A small class-conditioned image flow-matching model, trained from scratch: muon at rate 0.0023.
Rows from block 3 of a small class-conditioned image flow-matching model, named by matrix and row number. Rows with one number within an expert belong to one neuron, the router's apart. Each number is 500 + 50 x the weight over its row's rms, rounded and kept within 0 to 999. All counts start at 0. Numbers have three digits each. After the name is the row's rms in percent of the matrix's.
Before each expert's rows are labels from the 100 images, of 14976 (inputs lightly noised), where the router gives the expert most weight on average: "peak on" is the class under the peak; "top examples" is what is common among them. Only what is clearly more common there than usual is listed. The data: drawings of small networks of dots and links. In brackets: how many of the 100, against the usual share in percent.
# router: slot weights (model.blocks.3.mlp.router.weight, 32x128, trained with AdamW), inputs 0-127
# gate: expert gate (model.blocks.3.mlp.gate, 16x64x128), inputs 0-127
# up: expert up (model.blocks.3.mlp.up, 16x64x128), inputs 0-127
# down: expert down (model.blocks.3.mlp.down, 16x128x64, transposed), outputs 0-127

# expert 6
peak on: dot (54 vs 4.1)
top examples: white dots (99 vs 9); nine dots (58 vs 17.7)
router.12 071:510469494537544467535470452552517539460465397408510465491536540452518429365544519527458508447476557521520468508489559562463448447481431512432476542488508548611430425537405554507574446443490472506462424464572498551574527440496441469557538593506473437455446525445535539578511544540455515536595532526550432559549479484480543511514517501576532511503400526453592589571458585500455479586541
router.13 087:514495497442490458511544506494505573524546440474529479432460548463489478437547457498425495557452462544507425473483529484490420448560446585346538483534473522493498537480377526447603497434548547499566445453543509494531506461450516460452478518488491415567535536467526542553508521531511446603552575523459465471553571581512536425436452478542497529473422343501612593459458488541522434493564
gate.9 093:516423434415479443592509497507500533561534495528546520474523550446532591485447497439454520506487543479509549548443530534434455539556393491409400449485513523468487445518557567483577537485590508516503578520540613525632524499497427538562497510537544514535455455390499524498420549441506428500554467496431497520376464489513426475518465515541539437569489495490463546511424419542392565518487
up.9 098:481556536579479475487441433478469447510479461482466498452498446486504447459622582572466444479550484475479503462517488520620473404550517450535593600527500528546484525497444399553476493536380567461496433522372508477491518435454600543427489450509582479496532497540532451485549434534527529510445582530602524473549417442541551500473495517514441614454492488514459574488497568529583502513491
down.9 094:521477530501569520588553448619465448535386468456531524548458467443509589455537533541503481526461366483551468571486426463401591431453576480434564475479460550492480506519414498476552456491475408450511518556420462516499523513547540470435471507529554476520445525463495524412523573581552452567463505536493448533538494575486515456511550587452551475408483429509485454534432484458470520439605
gate.10 088:477569404499453604488487527572508503508506476508517479532396567441465567438482575466455506449417498487460418515562549511515465483496524532489536551471531526577500548518545475569573475487604478520530533533522434454480543467530355501461407459558552464446499584518449373509480548520499488494488557523446442536496391520530557434655503473497506477447551465476430559443428497563504446538476
up.10 090:446493475499406575549500515424574503506547493499559581512368486503504481491441559484543551458488575535421435506503449530476451498412468571465488470487608472471547552592486587474487480454617494555453567578477481476443592496436465568502500483564505491527533543576568423487503508462528392403392532519441514514502465479510573460489575487473469448413480459501493535507573438563448464517537
down.10 088:592549561609496399431473541579485573591469481450464497514574528541595578463519547432446410442510451527370523492515469463522450437515482548531502545496465588551442520511550475523461499509530515526572497466504518534495473498543596471468482479534538510481400514517532560571499552406495506509628534507503509576526515528508483512495468537512522647518577461493543481479401484413522498410451
gate.11 093:440565580534459508545434462484469469493392557505510483566457454591473491529552527454403587540593464523488457557521542525464528476453542575547514538499493510462462409547579524558496549452504515394448498544584465466408510611464560528537496527522564537523488483552451461508407457434444438382500511539495439517465517567463556585467457462434465419476452533501484430528424469590479505556513
up.11 114:469492533576520527569458490417490501481363574460464460504475525540460487533513474491468501536564469496445395430634448561439490490412466476539487528414580530502583456512598520613451438427464483493546433535488398514447479613493592566538551528573525486525485512440495471496551459493525518419563571544555474482500475468516556526516502502439523454505498534507466391459435519479587538512548
down.11 104:478459501472424408421402445476480399456613477402571402503541546468565534536521478512464488530463528536539567483459471498538492539549501490366492479528459501497399499431449480440611608435477552559513538487532536463495516449440476387598512460473476481439570476539503489522575483529565481451484484463514498467502473578486467564508580458569439548505454447545495574515549514554499481420488
gate.12 093:507594417438517443420468588552622550485462545545557612471519547478538578483436457369407502517521546529436556458541467503477523519508592464509492467479497420507572486455497553624545464566508549444472470514480470431485511570547442581457439494511535524484429413476519436439519530438545499409519473533471458445474471541458515578473530487515531568428500521518474460566496446522501590457477
up.12 097:496591461416539452446446589525591585561467518500517600476523555519519528448433431287442502489503564515449597472581445519474532483504528471557501504515508430525587474449514559581527481569515543482490512483494461501498505540496457612460457522527554525467469428501539451395533544463546503373498459550466456454494469537460520576455515482499500551452460492516458446546468464484529587481489
down.12 097:508470557500459466421516483441491460458460504492459481526581418443481515545501492504538508400468419473504491526450544481601448484515528573536559510585566573479471514391529497432383487418383467558493523459514462442450496572570571461501588539527547448408509556476438471517480486562534472459414438412403520440534592514446486607530513470435477509468472467461571429501469453480501458479527
gate.13 112:501582477559432527453504554613494560594502415434544531528576513445563560456434498435448515520570568477494515476427519503431505494435428476435454448535562551522425518476572548528454471526516495509535553492415554536548500518507418565545541552553459461406507463486417568537510549490490513460536562444554490532496553537456498443553448568528494445513437475413490557426381485540438596438458
up.13 099:573410485431613528543460482385481529475562549488495459512470472536469404590545428541616527510464499500500541561514540520548487519545584509543515586406486480528527484515486461472534529454442517432432421488557449587429486474551583427427488435543520526540525479567570427515515477453448489449516385562452514515487469463472420542466631421495556557472508501494510457532584512489510488528468
down.13 096:575535419519465454454493443586486485538457388462469491578529555474544544511496522553398477500542527533501435539436462563505553483565530525524463460516521450545473554420545432541462508547470492504522592496505520349570578483476438520467485541512468380418488430468399521486560482532512549487604471465508468548521619553519442520549541620547449421531501479470457554457421492543486516480500
gate.14 096:431480510490477564467471606518532610466486401463577560527513499571585471419353455391441596414448549520455529422521497529476508516413427495512522554552496524527504580481575639500470493467526486531534463469511452574529516497524483523454483560496555458493455488588482509468497518477477483471518506450492486506453391420471505617446556526532475517499569494506560445412459504531486512550549
up.14 082:509529438470520463508481373421513491500541569566492471471492516427437549598569504583575414572479434490516532561424545488553535480593578503449423446433476376526503447519508460488546500548450512506473536549483558421500448569507493506546514423515431497570506522453558501477502542466518453492510505533513479567547582578488413469561525422464584516508458510500483541567583503489503431366433
down.14 087:442358527469455547438484591551535537544508474435606554508531452485520439502480469431607472444465560497408505499521478593489414556461525441549504479531513516459452578475480552490465516529612514485539449485534388572527476493573465473546512519448543510479493530547411444466468443447416493479519502513517470498517447484507490692484539454485546487431532534506600484420477452544536478533517
gate.15 088:503528508598570521523412511546539495489459505509407545496516527603483432541520498420563609540413480544468464606577452449586652464533452466429485491491530434492512536480486437404534450545556503574517507538556479503469456510472471574437423479541522465465584473480482543518531528445471418538513483532461494536457477539472509540512550399519406557441516502484451437463450460554413438554448
up.15 095:487501499594487533526406451526497488515438527496472545518504484644507447520471530464487604553508436561475462602538411405550615475398552550444557481414487401519468483557514513444489521538528516543551497616577465488418442519476473589495479467536538433493507526496497431520470508483469488474477552554459484559528504553456525542497537440426410512498530558445465430459462506562407421536567
down.15 084:515559596514538560484479518473524491501442557506399471459502530421433507520516546460547441465444460537413486507522459484525484560617330575480464465443462583470477427474513533424428514536496438427539576449486496561444379500504429415529447487533463494600587458535501607502454538444533539519533447499476492513378440518487501526500484503568460546499476413554522513476454542486488465498501

# expert 8
peak on: link (83 vs 3.8)
top examples: complete (98 vs 11.3); nine dots (57 vs 17.7)
router.16 111:413506541478482503415453586537506495531427501496461457600467440570410517532466441529468530501469497630521489442457486492430445518473518458520484529564589517536447577469602550506478438552565431482488468423463378560459464551553510558496478548487656527518482422595532531509545545504501454466457472450524483382545525464466517553563515544419472538520463518512576512430518477485544513464566
router.17 109:506521508474488505472399587563493497487457532478469417589487517514402552495482436501481526441530539647489524464503458450475432518448523515529460516559549500507459565512580583437431457453581468525492476440458469570493504603506556556420542550462588481510475435628494496534504556449485500497444502412480493369505494453442575535542567513437469520537456469563563483386487497521529572509562
gate.9 091:513501438601426465535536546560486606570484528462540457498512501553583534507497437491503421456545521499483478406482493468549444467446600474478505496449571468534428466548544461566510493444396502514597454472507530379538506525514483556488556486479527438422469578530418506512492535481449489519494560427594499459635569554485441559547507525523479461459391493411575544483433453562514445466508
up.9 067:505531480411517520400471463347528398478554511566561535503537548464498542553468602626501554465519502505529468511434512493402526473508409507444438543577444592550565535420477498425513531502564461529504533515435511544488510484449485367572543516503404482491515451550454453516517550583503471448473491589440499480450430498517530469509521565554591481566565428558474472482529514502506491462490
down.9 091:552510454575427525488495538527468612507498511447485527536601513530573612485448527464437515493509505475560486442541432493544560508519597450508385481494513530561459455454633465503431486540468536492568466464408437385558468565514485494468521454516449488477510514514481549528416547494483511559505513457533462441620565486519500551572469532503469440495412465449529584425405556508554439412522
gate.10 094:483637482481532549496500468562482459530530533518461595529570446442557394531458493498500462488447587475462520496368520445492526609581516492462480580461444479433582502527516458557591483501538481553537585508523500477422430463502536560531437476539588512393511521472496527479504519525497537480489492488518526582495369543432479531522483457542408527410489413483478469535389507497459474598503
up.10 092:572511514500507494413362539468464473538491589487484484507467495548533470497465525501547462446533528624448472493394579404478597482569404505553481549477472520471505489479523524608576505519614496526552521497492467427551479476514498478546446534486570569525422453524412482475536575517546503503492489540472509500487452544394490516492439592580434550427379431477503456544437545454435517549497
down.10 086:485502457448460495553471468490512397529480458436544518513495619476489483535530465559558538522477509411559485536602597487435484540594559471579502431576522517576469524514569517480490507472464391453545444512482473413507499575513491586481445604422502401516459508501505448578470535437476490435515572459544408462488545439491489508491519466456598541478442442513516494460605557472474415425434
gate.11 107:540472466525565496539455500562512602437470601466431502542584428498478536497502457530513485450429648605522517420418570483607534539648503469464443452431465497546547450455484566442598488493535536407540482519482467505480523463516431518459480564470594456571501419490481457501527541454503483485526503508504498469475432458393551507449480542571584498449472514471449531536465441470485470508448
up.11 101:374498506480503494498616604540547575513484525511498562476481467543477495463395568549497495504515534521569541507566443604553419418506509565454496436471501517541524445545482442453542449573440506425457468553532497544442488449491514445548485423503505456492597432462438518508530422446489341483478456605535541507519555532512497512490541439517532535546568497440368509478488582510550462480542
down.11 097:450477515495509426454559508530542512465471577424389497505487442538503522470468500489509573527619501461585584426430444592566511459445483523521493503488549544391467570594456514548488410547508454591482522450509473467483419426631415542616525470465447504503555475466471481510481443529498475545553436515404489526565572535424511532449462492558518398509529488474534433521441508494531496537542
gate.12 086:510581485478467526351490475499448546469521576511495588505528486465562468488488550424470425470576508476505582453451537519440547489502531496529453438518393510523507563497509510532466598482392547471432421525551540524604577571521549578489496414588497466404463452458491456550498508559484513509493517475619491423477475503477575452527535442462554480476589549543403410532532502562492453467463
up.12 138:472475419487484496462510428447498498504486539485521432495522489488587514542408589488479493429495422507481496517532555531456596513461552562574441368517424472509480541573578418538470543471501507508508521533523461474527561444491508577611518434467422544552396395515486485414521515474505524559461517477611525524478521495535532427592559556495527431499517512378438518464467516568619532442529
down.12 146:511520482530532483360518509574437486419513509429491534420538513418497567526517550474457515473654489481474482452500528406466583455506552532532479412516489460526545479568529502480534522543496493540608521447534463490483511482478483472529493497505386463345464465524459511448606547442595530449606546478539561494506560445530430528556562479545555428510520491465505554411444442553543533483513
gate.13 093:497569531438509580340376540479512453549509497490450573542491496564472477346467509446482376551452526462398528496448531439477570486600481466480549497495522446533487481491542468520561459544484523509505578522524464480565496500438504530553491558468609592492512503437515421534520537498528494450480431492544519568461474467476554551450508570590469492440374505435492479533532499550479555540484
up.13 101:452542545455537449487495544465474540497517422483511556536496474454486559499398542610476562484408453486579485513509508577454607547560430515563559514535483541436436447511459491496576483513517472593502477489513420508595514429548354473555508492375555498550524474504522479480536454555564418491515441600465524491519550500464523529462477572523562496523377448431482508482542482486571393474468
down.13 087:514488520527492506411426497532522578525565460503467480493512462490503546495489498392471429478520512497399572576581469481478505432417456538392428515348506497482515416558554504540531520483507547475468511506494549477550460425410631573396548485618493515496493492435475506476509484494494520445486562442483638568360470439470549458458512480489513451558463554500531459463476505499501542536486
gate.14 102:499494475476447529520577490489553499511507389523472487642497621433529412489492460410444497509505538344558537466570492467556514587519479533475446519506519542551594525488506481484569496496438487536411586519450520611502506451606526530550500482576497422537392442447548481513450429493482506462497520501505516491461552631484494470475461500476513483394538514466535426528485457503525543424521
up.14 110:509357463514483542529561458519513478480520457527448452577524576465497428597522459447587468483491568391560506465503491508574491595523512514473390518514511463546606515425550448511512515504420514525444606493385425586523476477600568488560425475527452478546450425476465479526520397492496522488473507458481550481508508589502503434409508549445516506424568511562546510483540570514530540471493
down.14 103:465423468472475526484485501497479437481500538531548488570461549534580456508504477471552468555482455461576549457532455513542434561527595439429458513526604479458487565464565419474520541529522482447456619376418430536520568530488483495585474508529635529390414467616455426480555458541481461430544510473534492484415468499529533488433574486419467550472477506514604473547507521522494536509457
gate.15 124:440420556509469539558559541532484520448505480544477566572492352513466537582392565522501498532527569492596515456465399532537462500550460416443506452489502467581558513549518459530558380552522528495445501499515436522527463487572390485463520465447560524598581470487484500484529441476563362464524484551545489518504563446474500526474508503442575462537521550442457543525390502494525413484482
up.15 105:589600509539485477433401534458430430551572488503533489520516593527535483445573452435513472470505465476382468549520518436446517539501520493458538537501538503387493550461507532605543651395487490536481521458515564432515550490461620521437513527459493565408425505506528505465486511555447609514460519490450521489497443445492512483527452494474412525458460508523602487551542494502448581571496
down.15 110:571479498453468442511515537504525536552521555399461424496503553555404543466618496474504467473528506613529516582527521474463419432449517481562493529511533474551490435587494605423462573478450513496441469436519508381526492505496564548467485450549466433568475394486452440565458579492460528486437534369499559459367537511478515484510523495460496488472498471404492454474549482529526537479398

# expert 9
peak on: dot (52 vs 4.1)
top examples: laid out on a circle (75 vs 49.8); nine dots (64 vs 17.7); orange dots (26 vs 8.2)
router.18 091:500478499474553480557508502435482507539546461466519468489511534518494480453565547578490488508459506480467467476475536551494441451496451524441546475581530579524508502498337469438584476437545614505496444487612552467512518421504487402539552489462431488566539550464484540575475508525445464586587531444517468535515494515517504377433475471623515470515399375425573545489469488506432422551557
router.19 090:439441489487539466520519392459474500470481420442527511440463493503511527385516508537433496419472500540505537492493540491532537452524370521449501507530495569532475495493394519404607515389557503495479477465581532506594541390441463408576486550487404516444515524525513557520538554529479484520564518524517490538514447497571530484458509526632458447552440504484583578562502485553444465619482
gate.9 089:505504608587512586555483481564451516628473499530483543502532530584454459515487515520587520517492473488553422586399481412447539525457468599512484535409521398543517500495475483564511483549614438455523592557506507491485505499598441498490437494456508529496493535468471428528444530374521429470531480464532514550497547575408445447433485502495396482422519538452466509522470447500450529421516
up.9 112:471412405444460470512552503417517437444507492472461520488484402484489585404536502516446456523529498539515583456549519554563515480521577381468544499547469539458464532469486500385505548520400617528565372419491577490483437510452547450507549508494443475500511493502505562460484555586444552575536520557501522499528546406602541530519489451569583490574425467461518525543505504553494450463512
down.9 104:393440537555388484509528440509446491498561485523502495529499475451516536465559487470456500531420425509587537526478461444427564585592523318450561544444526508485532513532480496493523542450516507467516371415491521469473558470419526583458533484506489490548457492455545463447446522408574487530602517503538513535517513423482509535471557435595487448475418605551464534510501585515495505442498
gate.10 097:425478561434462549506533556437518524507452570515485625435524510429575471441457369507441530480441469520529535456498482552539603504416398538419530501519543477429505548573476571410520528487455484519466491532509496544517462471501422530514474560562448577487452593449586489502485586523520446453415581524525510478490397543484574536416442496436564490575462453505535433521537535559503478508510
up.10 084:407490547487482514498504546513538500497370520481516574493449521468611468458481376521386547475461464547539485555491419591540547473426371531507561514523457462426457544561544543435540545459465511512452475523489491469495470456504469527470464544570461580500466527449577487454531637502532485448465564528488530511472392548401530583381473506469499517532498470508541461480504578546526514559575
down.10 095:537458459578488464582514479625463575495463428569512468479482581498453544499512546465469521510587442482476460569554506442495504444485566539560477385506393542548593440505502473543436503608454509531497499517514521474459440537483566449481396496507470434435534431549441498545570477458550523481502415535473457480530603488555522516527540496589495418389492483547542558546418410465469524556518
gate.11 194:461531615478501608484543435431509543519445542425498429495522468514490560520500483490563463497594488523510572486480524515531521562490587586358480538475551509499457475469465487512481514588492423505626406435543472551470425461477496591465397658475454466464495467449537477433573453481509470472508521456470553564512468587541523506494493525522528489549456395509449497492502453399499470555514
up.11 122:333574513478536447518508565559559532548474516571511468387469519501567542544549455525424541436486561515472510507506435473475505376499449616441533568530479452498447422548527491493588530485569559492451600484517477519437511492441541479495513472530486519428579402546415516435496503558471493485518487514501460466468478509544444498513571534595484435453505452642513537454551484440496479512578
down.11 121:592440513559497510488456473568493463524503582486542481586569381482507452542536453485612491491375532517563501493421514514480601603463513521493509390477533505495539457486528466461541609517489561572405493492411538512441492546579546540535500493587581495451472467470537453437479509499523484545450542514478548421554462569456467574555474552515517506451525527468620410498496445548571476491463
gate.12 089:561452419480534482497487519365533552492445409487455563544509496437524437476616528436545502518539553423450483584524491572450420453651498541520437481566467550537580455587476544495505494468527531531498440463477496537499487386517452461527492451605584424497507444465475511510580553492475565429518492526617519501508502490591526501411502501521505502413503510524430500512450494493466548437435
up.12 090:557463425482520582509502509361524564471415504534525567537482514417546469499593472436481537499536535455488464510497529571548463444592525511542473503525462493564582409585445573475506490530500480501507495394528493473474425405498466478429504456588589426546491477520507490557557557469451525444569561462528539578430473510527485470484570604556491514406527503581457496477528493459456399398476
down.12 087:453507524561558537523566422627472507595499512577497452457493519481478532508515557486425511469458437392511511463463452474473570496394471482512521548513527484503455565420458432494571422530542528452450465567429508494508478507490467571504516593560490598463554478523512480488481466432529642494507417497373569559541558527452635505520498470507441440540539444502487539551503435503514518599524
gate.13 097:392522457545440538481479543548566523505477462519470481504516473547524482421480486459426533324545522551517521570511484506506605456519563536501491570511448443515496453535547525464501556529492418416489520474560516504452504467489433570406493537538482479443448563507515452436495522499426478423559445552494455554403523609414645605527502488451428457523510566512543487604499521524466481512446
up.13 097:552535451557486552543560506531521517505507472563521488550406439434494403456537403531498529464515535424452482534542544451475410538493425454551531487566562508495539452511512462542585522511585465546428614487501479455466540462517473478532488489595352524501493476574454411555535511556486505405597479533522527489506495611518584522447512533527486536437580492465448495464579444416466413428469
down.13 101:530507497434357499453411520472453476515476529447397502523550549524458566515531503502432455540525492517495530421526438501515575523617534464448436417520531459505530544517458526469433474484510557476498437533548530499451416572550475639470498503506585481518549465381477521492432523543444510640427513555428473551486505369443480443554556522485572520497506527439495503491507559580518548546514
gate.14 095:519507482515518502459412545568556557505455494469509562523466473487545461534542465534512555529519559537488471378472455596469490501378600446455510518568471481551465455530435449538581458538407547555510399489550483491528447528574506517445474480512584411470478502419582501558475482421387490467526459514575496502479556449460544518479540399487576568406506535491579511526515629502464477424517
up.14 099:520552508488496495500430596554529508539437482444529537536448497453489490526583451507517568505553539573491494380476444595469513462361539477471525521581534457526455454514471439541564487578515497523511354459526493553473408551545508501441507495506581454437511488459575502570479468422433470455510454540597486450505536481480513509447494381494536547426471539487563491545484631484416540445572
down.14 086:486617518553477556504542520484558457500449537563478476525592477473332471492458532504424560516446503509503451556464538418488518524561464555625490519474549471495575481470510573402470462467544505512516479572522548493458474481511461520530575500527468544508509487536472491550499498591404502555522538494446523542556510642461526479612383549578515493548513346453531486452446485516482490551492
gate.15 101:467557518573541360515502522561448467476506473554563496572543504501570469482529596433511486576451438502435509450556500562623494528486560371409468478491538438536463425539567496582537477475458535492486520517471390485475531556573478529520408554568532491507491504463525366563486476422534484442516493471578478489494529541528532557434516475465502565453416511469511482460450508537547525491371
up.15 095:476541522473498590486448559515424445491535477542423466469559579519468427503448483518621528569504485506452446476495460562477487537454576530453548522561379444513522498487502453595483567506475610575504408524541492484482491564641504427508532431473588472588507471534501453486483504412495559502522509445568423531496469466555513533464474422589490494368466497496507450532454500424564523427491
down.15 108:538528482368378539500371455480518479597560476415468494497488567538522544483459487465545488518465508571553495494499456553483514496494485618519571489520532410518628456510444445444495465481502536533541547639391555476453497533519545524434457516630514486497564463412477551459541421505513575460577516447505502438507430464583523455471457504505493507495480445512498486533556523436571492486491

# expert 1
peak on: link (28 vs 3.8)
top examples: nine dots (67 vs 17.7); kind: complete (29 vs 11.3); purple dots (25 vs 8)
router.2 096:513397518535526478554525422437485539481568415418508509458472455523519503384541525580517451429459487514542509521517506502488501471446483522392521505571561479606431472534438596502626497445477451557494463408510509487589482417522472466601549574499417489451570538481561510560500513606474524509479528606491491501506505528501450482445541491593498500555464502431541594503553569497450483584533
router.3 093:449439589544531438525487480461549551535519421490497440361452467509477614472560503580433438525515453448517487464491465486566534446566454531402510525517501544424493473477492486435620530459529600408527501460519486428462409507485530608507411530514469537566557507458478521500550542590464506532463517526502503428558552609527502487431510483478496524468459459453419524511397529549417515552550
gate.9 102:473522475448488483520520554487453512489346485473536539452518539526510417484549453525431597354467527502400519481515510491489536507440467560525499525537466466525487554506506530495460490430517421480472490537561519550482557523489465478435561502425516431482451512510562418542477560540457571373524487518540437588497450497447552547465376543541449563635494620487567480522486558463535468586461
up.9 104:573468441534544495535467438495527438520651476466475491566464407393521573527505513465552439605555467503551536527515573456439537440539594516478520501421578509568528466531482454490556482513477558511555528449457491479454471469437513463566477455533374605467580459512459591441487443476515465541497459538521531488547555478529453451588516532494530442434491457531438579456569428483498519397500
down.9 093:427473506414460431540580454479471504463333551533525547522497402539517411480574495593500516428523516529478479422613570546453515561459467504453553481543461485462520633458482482568527549528485438453529457458608516464563524559477538518486531504426560424485452498497488445466473556472533438545528547490575450520470442522386497550437473577540562473475489496545510544520521569525571489547517
gate.10 098:415499444563519588475452491508528556495391567500464450576492476535472404527529410450458559354496429569486476537524543554555492577508559551516538546470486503551544477499475550504463497516476441535555497499472475503521553451365500524501562451414598473420543579521466437506534514470546463524527471538553461495484507429445500584559520464566437461596510457416428471607518486476437437514509
up.10 109:476546563544364567500464531460375454485475494512506467541394514509568462564495504492550543518460348483555534521465554590520467434506520542519499535469434538499458522567513473529535578481435456489452506526458526417436473545558548522548522525549522548424515488560467471478564448428535483406520475605455512606398484543574523546520549467541490461415426526461541455452488407522518507543454
down.10 106:619493467561548523486498460626531451468483505452560582439544589560482506422595446536469526496504501528503546536524497558424526452496554470498629582403490473508458487530521545484498431475541452480551483484488526587483451485491498476565507554576525475590441507484506539486463577584472433450509542463497521462535498554541523431429489445409508556440494491495480640522410467475565526379517
gate.11 086:480513526560537438541507526456564467508407568513451499525569509527579493424475462451439492556506435502553459504507417562493614493431542516442567542546543528492571534509566467522519546424574548408448467476575493468477562585523545564527470610479420588441518467416488510576411472420568522555494496458489529490538480452463559451446438462461444511424522556466488410517384449460523488505511
up.11 078:470544555533538421515500537433575466526336528507444455514556498474557476398508455465431482550482402500532493540482459547453603487456503528423577600494590515524470536522598457488530540447549537425445464491544492466513570559487502555490476592506432526486557483453512518586413434475519547554496459498502497529571371478437573491554492446461379496500512569509502457487415499523527493474492
down.11 078:540535496564506462418513469570485496600511450489503502531517536620505498563533482543453526523441557455458520471413429535559418581517485491596460469511525433487505542490523489467509427566497490546470537465454513533623427483497454493479616449551510480524449527546588399430519487512418448376430497503583552630486484453574452466532521514599489514535548547456470540507545570517463568485516
gate.12 125:465443493443476544501466555440542425489550504528590554479470470477450447470430559483606590481418579449532595549399558568487522547402473530441570537485511487498547539499442503462539460524605470450387517578475523639394455495549433499448500532576521534523549554455504502547491481457481441485455517483411490540399515482485488479495610478473520548487478506501533474557588471520456516465476
up.12 120:522496459546434515561550485557484543493459495451545453509483483446531448456570449439481480450582474509515471443501505474470514562516627517509513519477585491605431461478537495635452483505494523498536487495484387400560518603457531490557541439465486465409438427530497435535456440478540489508591486555556442561491545531430514467596432533526510492490509589520530614478357463512548470434501
down.12 113:447499507396493532536451479378602454495483556490454492501527553441470493506451527508491518477416525558546616569545487528505501480527464567531555520529453507507624480529467551464477565421500481508434541548547504626384536510506431418502471540460455559517532505439493553506553479455493578502496428600374569497494490454543550504456556431438497485591531516504556491541609427506485485561485
gate.13 102:551613535554509544571501500556553474532423457592449519562483514549506414536476506510530539517513517502531464621501494443436471507479529522483459550456510516452536563552548523437556445443423410478548536593538509488461560523549497543410464544562583524475422461549459510521351493438494498437474512425508418553468525502493509520558460562426463518384426552428498478477393432481535490450474
up.13 098:452408459427488431442506471478484563471542525460525483418552477494489591501485509479428455505508488498496541419485487548546514502516480471534510392488402490552450435462480493526411566531540628564506450437472485458524491433462525503562524505411428489509509560449511521488614512548435531580539486553433574450553494491527484474456542469556563458647630444545514568480561585523531481566540
down.13 089:552493498472469551488502478559540419578533487566508487461590586566530541531593483485488521497430403508477552548492485456425515540484493413397403492360543535562528490550553526466584443537530470499471539538543548533482583418445481621455447520544493477505441548525502430544493549390494453425496560574528485507552517501548543434567568524493555528453459529531552541456582539537510425465490
gate.14 091:384572544459435515470457450607515426519513530513514462528459475516486559425580591510507623415498426515461509475465482442484515404482470479449509559515455597448477507552527459500551573547508514514489508506579541530513526487524437489562455441527472489366504517485570546515526502593530491420473528507451478456439511543574534541442479529474493393459392445483504531486545441583435600561444
up.14 091:595476412553489472505483501380495548490516462494480572490517518510538441553496447497488444574535559483514446570470492521496463598468580573584561436555519418513504476531503612522430421474484459505538461506537486494419461524421585497504534550438480494552477514428446446517425491415481463508563511492557581593583432421428436515501555476546489572569607526464443460485480539437477476477584
down.14 081:494517553461516502428529441568509514578359605465546558532524443552458505382506478527527556492419448504542434511486491479469490455447562539435526487529460530475592490458574415516524595544413457463531593495495524524591461512471452478435481466502553492456440440560517532541606548545428468440475455465496466443420518510526519421433515426504513505471422545479575509445573510511619478515462
gate.15 105:484526543551471493485477493546595565465486560526577442359443472514503441493372527453455565545456571507601425526528429537488518558443501369513447516507522463413485440515383520517556499528604467557573526524581516547464448485502479505574484566509497504502511538470476440469465498409485483519401485419536551545492530498481497576520487624516563547461467492454477537579535504472489445497441
up.15 090:516533531541497465506493477548625516409405553513529483416429504535554391484503445427449565483521576526608466509528437549468457508398523417509494516506559504468509410549500575456503498530567548539494419480467512536447574407543553536476462532503470468447467484454540507442480480429516515443519392428559509552435572471498553503512505511531549561476555528553522603495578522469556464429385
down.15 103:496542398500452486465487461436416397449526531507464591595503463570460468548570521548500475547516476443495525483491429540398530504516521449466487486516538538569477425419580482473578506481406538521526547567552457454500501559493482497526603463562445421488534522603513544480510499533566473550425506501556419531534469528602516399440472480553462475658490524537482527420500572484475518557459